From a checkpoint of a small contrastive image-text model.
Training: adamw at rate 0.0012, batches of 256.
Rows from block 5 of the image encoder of a small contrastive image-text model, named by matrix and row number. Rows with one number within an expert belong to one neuron, the router's apart. Each number is 128 + 24 x the weight over its row's rms, rounded and kept within 0 to 255. All counts start at 0. Numbers have three digits each. After the name is the row's rms in percent of the matrix's.
Before each expert's rows are labels from the 100 images, of 14848, where the router gives the expert most weight on average: "peak on" is the class under the peak. Only what is clearly more common there than usual is listed. The data: pictures of board games with random positions, seen at a slant. In brackets: how many of the 100.
# router: router (encoder.blocks.5.mlp.router.weight, 4x128), inputs 0-63
# up: expert up (encoder.blocks.5.mlp.up, 4x128x128), inputs 0-63
# down: expert down (encoder.blocks.5.mlp.down, 4x128x128, transposed), outputs 0-63

# expert 2
peak on: board (96)
router.2 108:093094111145144142140125115127124141146094147160096157168110153161087157101131136086114083142154168128082115150148145140143161136175141066122134139110139141093139114144090134099143156096128119
up.0 111:144114126110152127181120153123131184104103099150122132139111082106185119139126170115160106111152113135103169106098144131109134058100122097125111068139104119134142167120156134131095143139181120
down.0 105:086098124101113145135088174150133163125123104174168139125137148109089130073115152119164126179115108107073120123113124126117132201092114136143157137101129158111107129131104120120076137153152127
up.1 109:146134149137116119116149119134128087147129151125153110138139155130110128101091128095121110117160124088145112120100139128123131145150135144139105160022116176124143094119120139093144136116101142
down.1 103:141150091124078144134125100147154124143115168144126100134104146159198132154118129153113111086118121151165134134156120149087142144125142125093055102117132143143120098120114178133114165139137109
up.2 089:114134109140160087105134129151117089097150148138088131114130116151128112154122115122145186105127132179154186151114113119114146147117114128075129122159149077124136168110144129187141132130114113
down.2 100:135104154113177098128143113146102094116159105100142092119113106094110145146158103131141135151149142151148110155109116115147153138119108142168139110109103129141149181121134107145165097129121165
up.3 083:124180131072116112120136132130113142092136148112134126142145119144130092146124112121148130143109118172145173165201109127129127093058125103115189179150088093166136117119150117160142126135150149
down.3 088:078135143171127081156121150193152163140146104115115125101148129103094125131110105095103160090114089098151102116163157126120148143132131161127170116163128130119138116135123127125129113109085180
up.4 085:141140138108105098137189129115128118108122119136125155154144102113183098148146162118122150144155101190109159138140109131123152080102143151134148110163129100088137114120124121071115143127088093
down.4 089:095140169155089100135102128169138187145100107123136158117202141116127129125138136132156127142126117105109075090160106125127112164169124114130164126136153161062098150118156115116086148084139082
up.5 088:156099111059123126103153117154166106165114146119106144094145135125102117120109149133178136148093143096169191118189136130126107150128144126111170160107103110137113107148128108167122124150124131
down.5 088:088138120152148140111140140127155137134142128133122138121122119108079142143126086112156143111121067068125147123124133128127133124142122122123174131145160140107127125187066134119111097159140132
up.6 099:140132172103118133144138115117121146126108137138118132120136160090110144144119096116117101093118078180143110162094102100087102124150159154115091148061127101143172119128140131142116139142139190
down.6 087:116159124140103133132130112184147153156127125122113147150168179162145121117119121109160121153124139126103120103165141128102146186151121139149075117111147129152079094134108142142062145097147113
up.7 122:149141147125125129134113136144160114129182101134108101165107093127142136136101115128110130109114120179130133162116128139130152098041131128148098136129129129095120137114142148120104130128156140
down.7 121:122113126129143115122119138090144132094138109130179091136062115111113126154169110113085144092150128116149144141112077143110135116092105130106136172112113143163132155154126145109077114168110160
up.8 093:125140137164133122124180144136090124127123122138110167123129114114176133159151177118092128176165111158134086161137098099105134126133132152100157093144169168108072121101132110066104131121089113
down.8 097:145154140144098108162115085179116145125106139113125152134183135118153164121129108192176139138118130118111127089143127107128129125175136118153145125138155119102133146081147113130151144096145110
up.9 107:137129127117108117149142139125151136127152109138117107153116085109147117145113151131130135119127109150153172140153113130102146072024128128160132132147134137118128124127141128116081134130144111
down.9 094:090124142136134098120113135114129136103137085150181117138102124114090134149141112110109123096132098105142113143127068135122123128109105141131134141134139159152148127128153126137073126194107169
up.10 102:101111093144120155164123111151131135103123083128167148125175152122134120060109116168167172108127118090101107116126126114168149169109129089135113096128126140158123134112130099146171099130134106
down.10 103:131125133095143108123116130170111121141156107102154119115143112115130140119139105113137110110108153113113122149101121095182154140124095166166135114104124122126149138098120113141100121127122111
up.11 110:142142114134150113150118141179158067151155162124103053153123130167122143139150093117105138118141159119106116132108144141139127140147125114122105129079123165115096099116126156131152151112111122
down.11 084:136130099133113156142139095105168118127131178142142091117081131119155135124123107143104140114129107140179169157145122125103131143133122133104074081119089123145140115120096152133176116142211129
up.12 112:149109128148154128145169128174109121155122152129091097129111144163118163096162085122141155128147120107109106133096139141095119139142186110090104150075126181108118122137126150119131129102116107
down.12 090:097147121110124184133119126133171129100118170160124119135104131138171128144121097173133138132130092131149176131120123132085118143141120124117090098127147083112137128136130151122183132137196112
up.13 118:092120109129140117134154117143101128080129140140122158103139110136112107155099126119157151136138105183146111140111114102131123150130123088098166112145160092147111150101142111150116106128128111
down.13 128:163130129124139101152123092155103113134134122097156103112128088081132158114144105098140163135094158130120126137126144086142192164126086165181136115109108118140138137098097120124093107101139128
up.14 093:110112124130090143109134109135129176117149146127132145112136151113108144115064135143113093093088141124127115172171139130111089094115118132149103156117152115120190133137146114166134116127197121
down.14 096:104131147125141120118118154126131158154154090133142130158140129142096129115151152110116069088160152138128085122129111147130113124114130117109147133140140131146116127148136125174116130082106140
up.15 102:180123104118147101129127144122110169101112137136123106139134105118181115152122150131158110099113124137134178145165122146101112043079116112131068151143084115153153139141145109132103132117178115
down.15 116:081106165102156125124110161147145150110115072153149131122144126156081158151117106135165139144149084111111117146157086135120112136115126145121160102142153152116159103115140119135134091165118173
up.16 078:132112124120132121132123135112132117133136123101115118142150138138115091145067134101103095138071166111139092124183146144163114107129094135159148139092093122139106116109147110123125117173141144
down.16 081:149109102127147132137116114078131136104141146130151096145060120114119120101137126096091098061131130120141135143135141127118142135106121130106176125156084150139131078143077139125155117135129150
up.17 088:099114114121145148144113138143133159098114132145075166137125136148128144141088155131130166115133145129117150089096133141092112145121130088095138105106111099116115117134143138183147152146151114
down.17 080:118122126123164143130110077133108158132136117126139135165090109155133130108142130141195105133114139144111122124115146125125141124153134125145145065142119141087112155132124136171152127090169136
up.18 093:156108142116183127156131125121103190136121097123091151130105092140142146101185154155165109148135102157124144120140116134103082081130153124066139127151103108117105183140137115143069123144155180
down.18 094:100093129119110196139087136143164155103103140201117131128131142141132121073105153144142147144110100135106123099141124129087106170110110140112134109092127112125121134161116135116120171137147134
up.19 088:172135098109112090113130135130085149108103161132126098139158108124124098157113133129174121136097131141163187148171110134113103059089115142134162181136087102141159130139154114141127123128168098
down.19 100:083138170146140092107132170149143150137111063125145143118161116139077130143137113097165121124150095120127096158151108130157116127117128135136159094172139148123146126129133117152120100143100155
up.20 121:097106104115129139153134128132113139084134139139157148101144127122122127159118142117154113130131113168144085139109106091137138154140120074119144098144170116161098153095137102111105099125133108
down.20 114:162136131134135111162124076166121118127140125115156116122109092092132168111149097103135163106091154133128150126136148084131168166142092174186132128115122111148148124088091125124112111112130142
up.21 094:112125119132103141143135120130166164110153136117127125147147109174123116130119157102119100124084128116134123087147093126127154099131133089152153127139094124107147118096123076101164120117165133
down.21 099:090106139131138097161119144130128185155152095121128104134120127084125131110136133098100122098112110121132134104147127114100156140122125169086199132133125167102108123108160161093115117117104157
up.22 098:127142136138112122119179135147118128119113157116096104116134168125103147119168094102163099136152115094127095125073119136102118147156140148119115163022136180118133084133130138109130134110102153
down.22 090:141152104132090146123127097143160131153136154158117111128121157160181118153110110144145126113121116156158142134154118142091146138138160119104046090128110112168116096109122160141125149127172127

# expert 0
peak on: board (100)
router.0 098:127125094154132100127129107117089139119094161083121138102159117109109068157125131141156143121117091145180150135126115108133066114138153174092147136151133100153082162132151139150115125168122136
up.0 115:120120110164104135119107125133141127149149118160124134138141163070168173135098077130135109113130138157114115144085111085134125136157118137109147089125126121138187149122120157135156095150109139
down.0 095:112121126129108150115127141103121109121065146142153140140041150122141151123108139146165110094122102129127110134114131116075121133106106081125198085115153146121105107134077141117167135138107074
up.1 086:127106101136134098134148142116084184119129135119035142125117125137138090148096106133120114131115128175098144181150096120125112101083155111106166142144122091140142165144113149123120113122113105
down.1 091:116108096090123119150092132133101159130082151143150103136118131111140109124128147103109108126128152150112118127144215125075146174101104134113143096109115129117124159131105180115147156124115096
up.2 114:083137137100116165137134131134113126116168120105143120112121109128100098111115148181135141108157102129154108116099153136111119148134138130139095136102146124159105116146151114126101140122139165
down.2 103:092139139143112101131136148145148131147127109117147115168141127118131139128140101123102127147131127091144144133146136112171151114166130148168077101127141159150114103114155169117072109154110146
up.3 088:142128144128135088144099139120133155121108128124022143126117116131111075156103120067121063123119144163095134143143106140190139092102157105133124136129136131139117138132109141112126126106131135
down.3 080:142086112106142129116119117128120154144116128131157132152142149103145079131119161103114116142117164143080090137114182100121128187133116103121109095108083160130135128133104138122159181128141104
up.4 109:136095120142149138157074142156164152103099126147152135171133138104139152105140090109136105120131151115109117121121147122124143151140099123114135085151082132122183148117138138127165096165137148
down.4 102:120137133140127165110108131116136114125119139128123149116079137160141129113116171169184126075144101153120095096138050134101118124106117089118152132138147127120090145132111096158180137106153103
up.5 094:131102116140149083119117136101121187131122149179049141134093113139142062145115141095116150132132138151105135155125111144110109078134132108094136136127122096127132151145126136105115115098123083
down.5 094:126080111109142147117087126121132130133108138140138116141179114133131101106136164100126103118118160155088115122125180116095126187087107153137140105085108126110146143152122138136119168113142113
up.6 100:119126089125102103144108142129112103142122142112173118131132137140127058141101143109138177111123132118090160178201156124145126142088102117125151137145139092132135123134114137125122078154129072
down.6 116:087111131131129140125095101125121144132126159165134102148090161115157096100126161090120104150112139165093116125130171122130113165130141159114106126117125154148095103146117171115103164119161136
up.7 104:117116107133088110133091141140091120139134129121148129133148151134130078133090127129096174128136128137106116123223149125165120095102083105131139087141124082134138125151121118126142105141119114
down.7 097:082116110178123131136101126118146129090131155137126119137057122089141126114090136140108142148123135169128137118154142139113123123165178121113104109130148145181088142173106154111097142159169135
up.8 093:140113134133146056151170138117139190125108140101066133154109142141124052127113102139115087139132117167081133132164099128171122108094157117081135146142102098116133150135091133113134127107136136
down.8 086:111101101146125108150118129116123157145118137111138123142161135123122086130144154113121125147116159149092092111161232121107167176107100150106134131123104118131134098164138160111097163113133130
up.9 099:119100170170141173124125129147114145060129122144127145177162135104135140111129118104144166133120135106141115125165153103102126115146157124122120089125133153102139074144161093142138111152156139
down.9 077:165148115188123112126125130127165125102096155117144122153015130099139131122126113145117111099124124126151121119144099133066118116133112115118147141130139152152147143136117140108160120143143106
up.10 099:131144128111116149085135125124099086195138107111145080166128109110176111135095157127101141126115126137152134101198136140145102135110112142157120102125129090163090127141107131085101127087106122
down.10 087:060107104110131141090124138132154164145111107157151106136123142122126143093106111162100112132120142125130123145138152122144073119157101132150096090113095167139142102144125161127068114144151127
up.11 120:085129139162159149144133127128104126079111134135122139139147120155113125112133100171159195114130123100115124124150122153117134128117140129109088121120130143149162082141162109151110132158168095
down.11 120:169132113176129096168148124146140125127139148134153079129078143092132140151117095113087173127117122116141147128163126123095156116142133165125088128135094152183123140119124163082153126150121133
up.12 111:114127112127115103123110148101171120150177141118144106172088103120166135125124140102145085146133135108120146127142139155148145093111102121137123172128089135114243138129089143126103135075120094
down.12 112:120116129104140122098130149107144135145079060140144176092217144105106126148120147109151164142160147116127119144095102156154073142100143125122136096131134127099116155151145095180104131129100133
up.13 110:130140141117123069159190137139131110152136124076148109155103155126111060122122140074117129166130129116123107098115141127128140174120142120149114132118168156109112123120115123133130139072136126
down.13 150:129155115162107104125130092161127133134157139092142106165219148141165117124151131124153112136110162130111098120141136092144160138171110112178092118124137142121137124126164112142077144092143134
up.14 098:120142107111114092139131151158197123111152138113154102177111121130116059107129061096172129114105138103115155111106141145142148155101146126118132137124149143140109126126150143150135125131118135
down.14 125:172154118166128110131148106133130129144144126121131164121187154161133144160159143115181138118157124116131138098146056161172136120130164119125118130174161128121148106106118080156122127133121163
up.15 071:127100094162137104106091150112094113124153152149117142127120092113154115152096103119153125158145144128076132185102126136160132128130123113093156118132147113129128150149121149122112102096100085
down.15 073:127107111127123119123113140113151127103070110152134139125169103124142140135140131062140105138112124130102124115119147127098132159111103163118162100108136131112135188135088142080158153124118133
up.16 082:132100076121150142132060132127139128141147127169107121154106105140140110159168127100150101133132139147093130153139123143188136103123113108143122109146151107126131139143079126112118100098133084
down.16 078:096074135120131139108077127128154136133072118154118177148162137136122117130111156124128115130105146134080105141132158134137074181137121131115132079118101193109155137166147145119156169114150110
up.17 072:134104090137128125102071132109121097159151141182134136138122104136151084163113149083134124124149133119127142174164111150124128092051126107171149097142147101128114131143108133108110109105122106
down.17 073:100101103105145147104084133122097139142115135182140130129170114095135113116109149129141120133105157131083117135081120108112090162127110149138108073117134139120174164135138135116164144130159137
up.18 106:107116144119137188137129133095111125130123112165129124161130117134111098108136161178163110093148090132141153130100124137085132128101100120152149127142137115153088172140086075124102151112136142
down.18 104:161119170122113120104115131164143108093029118145082146135157124112135101112102134169119090168118121126132122151166133117143121126175108149126110118135101155117130103084152191111131116132138102
up.19 111:098131164150151137102184116104079118097123113159094150098137111149144122122132184165137177140171115167145113097133113117116128131107139134123137134126107104151138119168114132140112153101120094
down.19 109:094082134145146098149112151150104097070139131129137080131139078098127103112160128122077133127117155123155145141135202092145166136137112154142102124106106126134123136153146189094105133144142121
up.20 102:132123106129146137121086149140114133113086156119137131171140129102090098121141089093139099090112164067123153124120122122129141136149113124114140133125079134135133128105157138124152107180139137
down.20 106:178143127139124145135122087099158116113150148130116141103073131149125130144159146160134102075137103139138122109146054139124117147105136103083127154144107122145136139086113099147180138119134115
up.21 083:126101093124112068119098143111143142149136147130136123129121119146138102160121116076103156143127136125079136144139106133218142110119126111120105112126134107123120124133125130113122116073131081
down.21 084:092103102118135137126095131130139174171130135130179113144174121119123120105137146094128126109115150156074127142087167135124105170106115164136135106090089123127141138158094118132088166128151146
up.22 092:077097144130122140099146130125081112071161147125113156104150125124096082113094114123147124161113140090145126125131124126151124160156122135115165169111129129128152093145139119136135144119138175
down.22 085:160135135171146117113130150137184131093114123113175120157054093103126122099161122123100121102132135118133129128133129117087161126121114121165107116114153133118112158174133133148081125144122108

# expert 3
peak on: table (94)
router.3 105:138154153136110134083117209142157098159205138131128121144118096136136137125092120115115139117109156097102131115115102114098157125075091105144130113118137125109122142138121137158126103141120139
up.0 106:135122164131122145148145123101107126137132109164088102130072106134127134141159119131090112123122116193132068197129113122131113115134123087133133170132093105135139141128132146135070120113149156
down.0 130:099106090120165168117141131124167104127120149151165100126063134089133128140121125115087133063129110080137154145135120136101096113103126123125150105120111161167089120153108122103176123157141153
up.1 089:162139145066142134150110159111146154131121092139132070132110118150156150136113103124140152128151114135120121132122116093136122098105142090132096119137095127115134139099154122096097108149143099
down.1 094:126119103188111123135135101149204112144129177137136068128113120137148135126130123143108146111122123111107164111132187102089127131169108114128078141117089165145120136183129115108121117115128125
up.2 102:142130082103127102151128111113136119131096122096149098109101110145125142141107165085131174112105132078145150133198156140132144113144122112129140151143125114133127144121115085126100118183107065
down.2 116:113137172160129106157120098112123143163113143141108115076082150122149140174135130147164162142113097162113138098171109116125151132121141160109134085157111112162095132137088140092112125145102165
up.3 076:165149071087132131163065119138136141132150144127101138120136113139140150122149090127123124091141130147158171118175137120130122104118143136108136162139103115135140112141140113132156119169123157
down.3 080:152126159133123110143080127125102117115172118140129149130163135129133137109096130177139204127107120135127104137156078128164105127122140110131112084127104148088130144131151135091153131095126127
up.4 103:153128132097145130122155155110149152140142095140143075139128104153169128118125107142108165131146108146160107143124118118141116098117145099136129130151071120132143124099157125077108089136136081
down.4 102:164117141139123139124122110136162098144155183138111065100114110137169118145149144133115109123128125129115143076142159108084134145165133116140063140123060161131132117180120122108134145113159109
up.5 080:120148111135105125139074109125126136123115132123112144109147133141116141135125062139110116090136123143104145123144149103144119146126139118114179124156097115140115114137168126123153110195126170
down.5 090:169128142104126143115084134144127117117144120145133158190144127125114113157103115175151148143102098120090131145125105119177108148124123129137129108135135172103137162141145153076186137120143084
up.6 104:115099098113144148132096137117118154123130098141181142142167137128136087113092091117173163132103136085122137111161140136124112113123118079131152088115127115097124149145106108153134117120136101
down.6 091:080119158143131109125104113123148148144137125139082134141137133176114113135150136113127047136155126165119102123118171127150125155127131145105156142131092168117118103141154145115103133107148131
up.7 111:113133122137136146147146158122159116132111161151117121164149154125140133128112085086122110147117154125118119106108127127127166145116093133105115094085206133109148112104129147149111142145111126
down.7 084:105145143160141125120140104140187134122125098118137120138095129133101127132112126126083117098147120129143122160128128135130117118124145136144230107137153116152124118118158109139119113115115170
up.8 096:138108129129123156124109160128148112118138095151161086141132130102135081122099130119110158142150131099132098138097142110152157078118133118128140100079118191100095103114137124114114120129150120
down.8 096:116127143135129114124137111102126119139088188131122083113122134146107130152165140090082104168150145152122164105098205103118155142148122151136113191118100085173146108155129123117131129122137137
up.9 101:053096117104136162104109136153121145160144177158117144144151145114109124122122067112159101144125153159134128154125106142115141132097144101145138113097178098100150089128126155137134127116119098
down.9 074:116138091140124113100145126120151141121177088115137185127135132133109139098127128106113139123134137134140122125114107116114135157130122122128148175121122120109145106116144127137105124108154145
up.10 098:180123112122149155152088136114137112121113103146180104137098118140127107118096089125150119130134117080123107121100105111115150092114137125130149092084133179119107174132122119126107143112122117
down.10 090:108136166170140119139140127143129122108100150130130108162123121153106113125132116122094072123137130154129144144108233122132135133145125151075155170120130108167126139130111107093165113114111149
up.11 114:117100100115125148100136187104139110171156134158101130164133105103137105140129118111137115178135161195140128169139100142110111099116123120167147118113150109108123122107117129129112123096108115
down.11 074:161131114138122114099141103065146122110184138133149106124113127142137129136146115107084124095155138139145117131113119137132108144139141100117118187124114137143154125132144114138113122124162144
up.12 123:135143182135172105155112136113103188116159132143038140100102117127139129138112154134104127136128162145089122130139142126100119086125122089099136146143098095129115144132160130151110121196169112
down.12 157:115109069152153158124118119126197148170111126145166134151100151106145118121095125115135156088118124107120136136125120143113093099136120144151110073136104159175090108149132130140132135140128162
up.13 108:147126144087156118152122148107126155134133107121127074135096109152167142139102110117134157146150118119126100144124106109147122101119149088134098125128102129121131143097128132115084109156159089
down.13 111:123124091188122140139129106138195107145153182136129090125119118135167150139129125135117144097109129105115152092123158106070143141144113119141085142115114157183136150173134137120144127130117134
up.14 080:145152148104137144160133129117138179136128102151100106109099134120110147126114111122091130112142134134088150142177143090117131125111125068149135132110115102103139143110151117126151102148119108
down.14 080:125112084157132121140128110170140148150139144135187128161077168121105115128090123137121124099119120091103149138172150115156118104111145138123117136128096194183078124149162142078147126144110158
up.15 081:125154105125097136148072124150126157122136121154138175101144121134124169132154091144118105097140120116107147104165157114129115126133134112105131123147121122120106113105142131159144095198142196
down.15 090:143111117132117140136090100149109117121114121163132143161170130112138128143130144188152162128111101110114122138140111112153105128118114122136151070130127134086134161126183134075181153111125131
up.16 097:124109114102140144101130186134146149161176106148111086127133109141157136141117118136130157133160124143143122162133105118129076091119157104156115129121086134122117129082159122103116093108149099
down.16 080:173117106150116141133131078132157111120151155124122067118137119133153138136148135118110134097128146126125122077143149102088133163149140096118083179125088162150121099175150124132144123110151120
up.17 105:131115111153123147126122120102157101145123125165122100150143128123129131142156100080103093135123140140130083117098115121105150150151107146136085123050171104100112067126152138144102153098109153
down.17 124:121135133123141124119129146096134121083100118130143099117069114100094131134126127113097149106143130123145137162111124143119120118110135124117232137131160098140125133142118125124135131141137165
up.18 109:070126117136130137102103106154083145132167176111109135125177110132103119139118113151161149113111118140135135139137103146108070142132142142125137126129101106160140134135155137148134109080118138
down.18 094:123122120095130139110135131133137124122159081123123147125200128119147121120138127138164118127125134148125107142148076122138102169140127098122117151121135147075145090116134115139144141122164121
up.19 118:086133123114118146142131153122138107139135170157118143164142134112102120136116102084140080172119159144121099155095103132122155131102110116137146099095209128102139112122122151152134153111132131
down.19 081:112124112140137124112150116112161139142181104113134131148100127126092129129141119109092148103141136142133121163088123128140121147115138132129191152135137086153151125115159122143138105126138167
up.20 094:060119082112127138107121149173131122157172173144114145142151101119123128145125105088152123109111149155128144157130101136122129116114137090134111110112189107123157117117163151141129111104124124
down.20 067:117133102121130125113125103115129129111166088125131126099150110157130121135132118109112132090141142107142112120105070123135112160124146132116131156131136117120132113108150135132138138139130173
up.21 076:128157103116135127115070135151134170120134149108113142105153126130172164128119078169151167111130118130163174099133151139131114097086139143122127114153181111149122143127137130141131112165134142
down.21 081:148141134148115126126125091168143115118154094112112171128219115167141124127100114133159157100134141133141092076143112134099112149179139116149089108138109134077120124110157135130129120077138119
up.22 116:121128122090131135113180189126139126156152106152110080148105120121145132144105126099122119163147113144150094154113095101151117108131156098158148115114122139120117120092135132094092122110159091
down.22 094:141127111153118142119155104101163116121178186139132050110114128115127152140140113095083121122148144112134155090097135102092140130124130112143090189103122123197149118167124124113144121151142140

# expert 1
peak on: board (89)
router.1 088:168144157076132133153139094135123136091110078133171086083122154111184142105155132169142154137134089140173135124143144142126110117108130137142094126131111174172157090102164111106131124115151115
up.0 110:123123144142144140165139143132061146109140107113128129164105088139135121118153148126129126134150109149113135086128120128145132155163163071140124149127114107121054147122110120102120138117144142
down.0 107:093130113093125159133135172113137116123094114119110143142126100121109124129099118167131098085133100088137142131097089132122106132105118103099128116134136149109174145133109177119111110173125086
up.1 106:165104128080186143141110131107152141146135116133120089157121112122153140143141128090132123127107115133155138158134129137103126114117145103120128131111082110100172126081148126092125119128161110
down.1 083:165119131120150111142136117108149137103138114116112118136124128116129111131151129123110125175168156139149116143148111126150126140125155118141115111147122151119210100081100131119116106122117112
up.2 110:113117120101123125116120134111190124136154122117140126130099107113136105136055117135102074145117135117113126192078157144136140108109146124138133171109116142170152178096133116064135129102129114
down.2 122:162128146112147115153124124103133149088118105122145075057114125097094132160172120104106144192151138144171156141120086144118113122084172137128140127134114154108110142099122112108138110120101146
up.3 089:135138125145133139086166111134118126160101119160135160142130161091115157080158089160166165125128129161141127161144097131119106185110140142150153096137149065105113090141124161146119121092081093
down.3 091:133083114099145138114110171148103115136111152146148153136141189119152094094127159167135118119116147141078121130099175117114153118130119102133119127084117133120144143122116152120163170148154067
up.4 105:107122105141091162124132152148114052135150137148168126129145158098105154131152140117116127102154138083117077112116120134128108190132124127161129148131192151099113115158120151148122124109122147
down.4 124:107108133104104156130091143165135127123093136121108121138178153125151131100136158100146108153109133141095134118125154125128113115124122096134133080095138135088103104153129121152118175132106099
up.5 107:134102128118187126141135132151147147110102142152109135136131166125130143130131117052142149120106111156157158166104120126121151180134140098088111097101136145142111064064200152139133135105153142
down.5 106:130108137169148116138128097115131124096130126155127162133121114143137105108112137136108111105141162158111107122166218145126108162176130137077121175122154136124129129124125130105171135118159100
up.6 101:168105123067181150137134142125130149133141103150133098144110129118159146134145132111135141128094116139161151154132121150086130125124126091126127099112086104096182101069148120106127127122178101
down.6 086:172127129096142110128132128110152122102137115139114132163118144140131106120137118143126117167141158147139124129175092137126128140118166119123113083146122139112188089088083143121129119135125124
up.7 102:115128160187102116138107136139062107120145097066136170098088139152139109120114137153084124138142113132129132094116114131124136095154130110130138120139130081138104159174097111085128141123147151
down.7 098:090126153133120157139108144119146118115151160137122129105114123101102119145104114150122117113112094075161164133129084116117094120095130127123136111145104146152110137190164166107082133138151120
up.8 094:143128141130127094145126178124097125148148101075113152157096076134150128121133151126100151153145124135134146102110130142147134091120120084137122161130097104140147167090128129117112122160102157
down.8 093:139129069109133153139125116102144121156119132123138131135137100107141118122116108171140111071128123117151141126086078135097128147103109111112123085147082109118098130145122171119110103130126109
up.9 113:109126112159100099094170144149110109136097176134171157107173167113110141111129090107148166112140118119134151134168114109123146190139129123123156109127172135175133079142165138133148123127097152
down.9 113:166111093140124147161110105138140118102141174154116103147059164122147121093110139126131137130126152148113151131120202138053133143138124134102121158096091111134105152157080142112147160133139100
up.10 088:148122105100121137133133141135099176127127098181134124129148150114172103102137118164155157125149164117135118118125142131131112084083092121148084073151105135098119086072145150122133109150125096
down.10 085:132160133107104099155162116166160136135139121128091145177151180145161105129130128128114099136124151135146099146165107140155138155141159103129134125129119116131107072070125126145106147108113127
up.11 104:095123126120096123140126134151113160095102132132120167082160165123125131108123139136144141170148136136135160124129110125155118131129106116121117121146135120175116085140133130114143113180125136
down.11 089:124150089164109141142156154174135130152121174158079135177079174119141114094095127152101093116118085109149121129132168124115113124149152115103122150140091145164102151149122166123137134123127085
up.12 081:111124052132094177117173124136095075143133110135165135150143173103119155099164128147146150121103132120125085124148109142125113151123116140153118148155152165091125117150115150130121128108086105
down.12 076:087109141102133154099109168178142158151088132124115136146190210121124114069118149124130094130134136126097131129112149122141127114142133104147116107093125153124138085146134149146096171136146099
up.13 127:160105100070186140125135125122144138146122119155128082143125125126147142145144123075139127130100127136173149159136135151098138115107132123125121086097113102076150099074157149123132127133159104
down.13 104:164116147088145113126120112108150127109123112133122137136109134156137111138159129111104151178157169147121116137155122150142136155141153142147122098115136153112178096072123109132124133131121140
up.14 133:129127159043137142113120131137138144114138141136131088081165142115144128128127113123180059144137133167124172099089120125126144139123128129147119109116177087122116163071085111113142139151104116
down.14 148:165091130067135148124131124105096114115089124142139141116095138089103158134153133100115181156127128119118171120136086125124137116085139157116172143112117105133137127112102119105164135198115164
up.15 090:136113137071106151124163150139123163091132113156128128136142145107142125118151126138161158147131147139135152104150117146137104134110091122152094101144121135137112051078155167132122107158134108
down.15 087:123141095102115127141162137144141129166065129157080158173143169129167120102108140121103103121142134124141114116153121138123125132157156088101140154120126124148111087099110099151140163142113091
up.16 096:097121139180108099128146144112073144123106123093133168144118087099116120123114141134145122133113110128109139135112115158132110098114126088150162187135109092162188174139095120108120145136101127
down.16 085:117135106158127139132142136124134153145116099126163144137156135108099122121106131184174084125150148116159115133105095130122118110144114102133083094173132148129084112176159152136080100105140105
up.17 095:089107126148093138106137127134122122101154141126133163153141162132112163143110104112112072129108128140077139156090134131118135141148137106129127182137129177134173100141158105070144122115162156
down.17 090:082117157182133120142139132130160149104138122154092111101129173110095136111126132097121119143118136134137145112153190135135102145136120142137121162100157135163109147166130149086080141136110128
up.18 090:071114094185111127096111116114101147133101136110114155171138106132127146139131125088137116120091110134155142144160123149132109101125152119113145212129108109100217130105131131100136142115139123
down.18 098:116112140160153121129123109126144192131112097141142134114173137123081107096132133141147123157143166122154109129112134126137108144152089151151100129128155124104125121153157123118036114113141108
up.19 089:142119134115100142142146151134113165110111103168102163118158177097150115099144125162160150138148155113114129112138128130143117100089088119159097103147103135129127078110142137124140097164134107
down.19 085:115161107136093108139150120193132104150102134156066105206145189126159120110125139140097072127112137147140079152145139119121142158147153101111138134117127137157105097114110128139119156125111096
up.20 109:091122093132122106102143146134145152158080157123106153155127115106091118149110135092131132131100123163143154189151100127148092123135146125094092137138122071124177121082130151123121130158176114
down.20 117:145103120162146125118111113104132161135067113138148190137154097175136106130104138138135109102136141161139077139153157129146089125178073146117106106136132125111088142136162134143109137094117060
up.21 103:116129093127098150146159176167138138096149132114115138140119130122121105142112169135152115137093127114106178101129088136112100122130120123123124124146150109115063156164109126158099112156138127
down.21 096:054147159122120111129094130140128119128095142127085139140137115152170129150100112113095107040129112132152142155150096143156086130157123114107120080138139137145130121122137104163120145143112136
up.22 085:124124159151086142103167130144120140108112140128109171113146163107120129100149127140154129148142136148106153101167101119128105189115120118140128144157144132144131076155133142121125089142123143
down.22 073:105109097140117127128138152156138124148078159153084112160111186133140119106146156149144091115121114138114112114122182120092120131132159100113145140105114146145101124155095129122129161168107076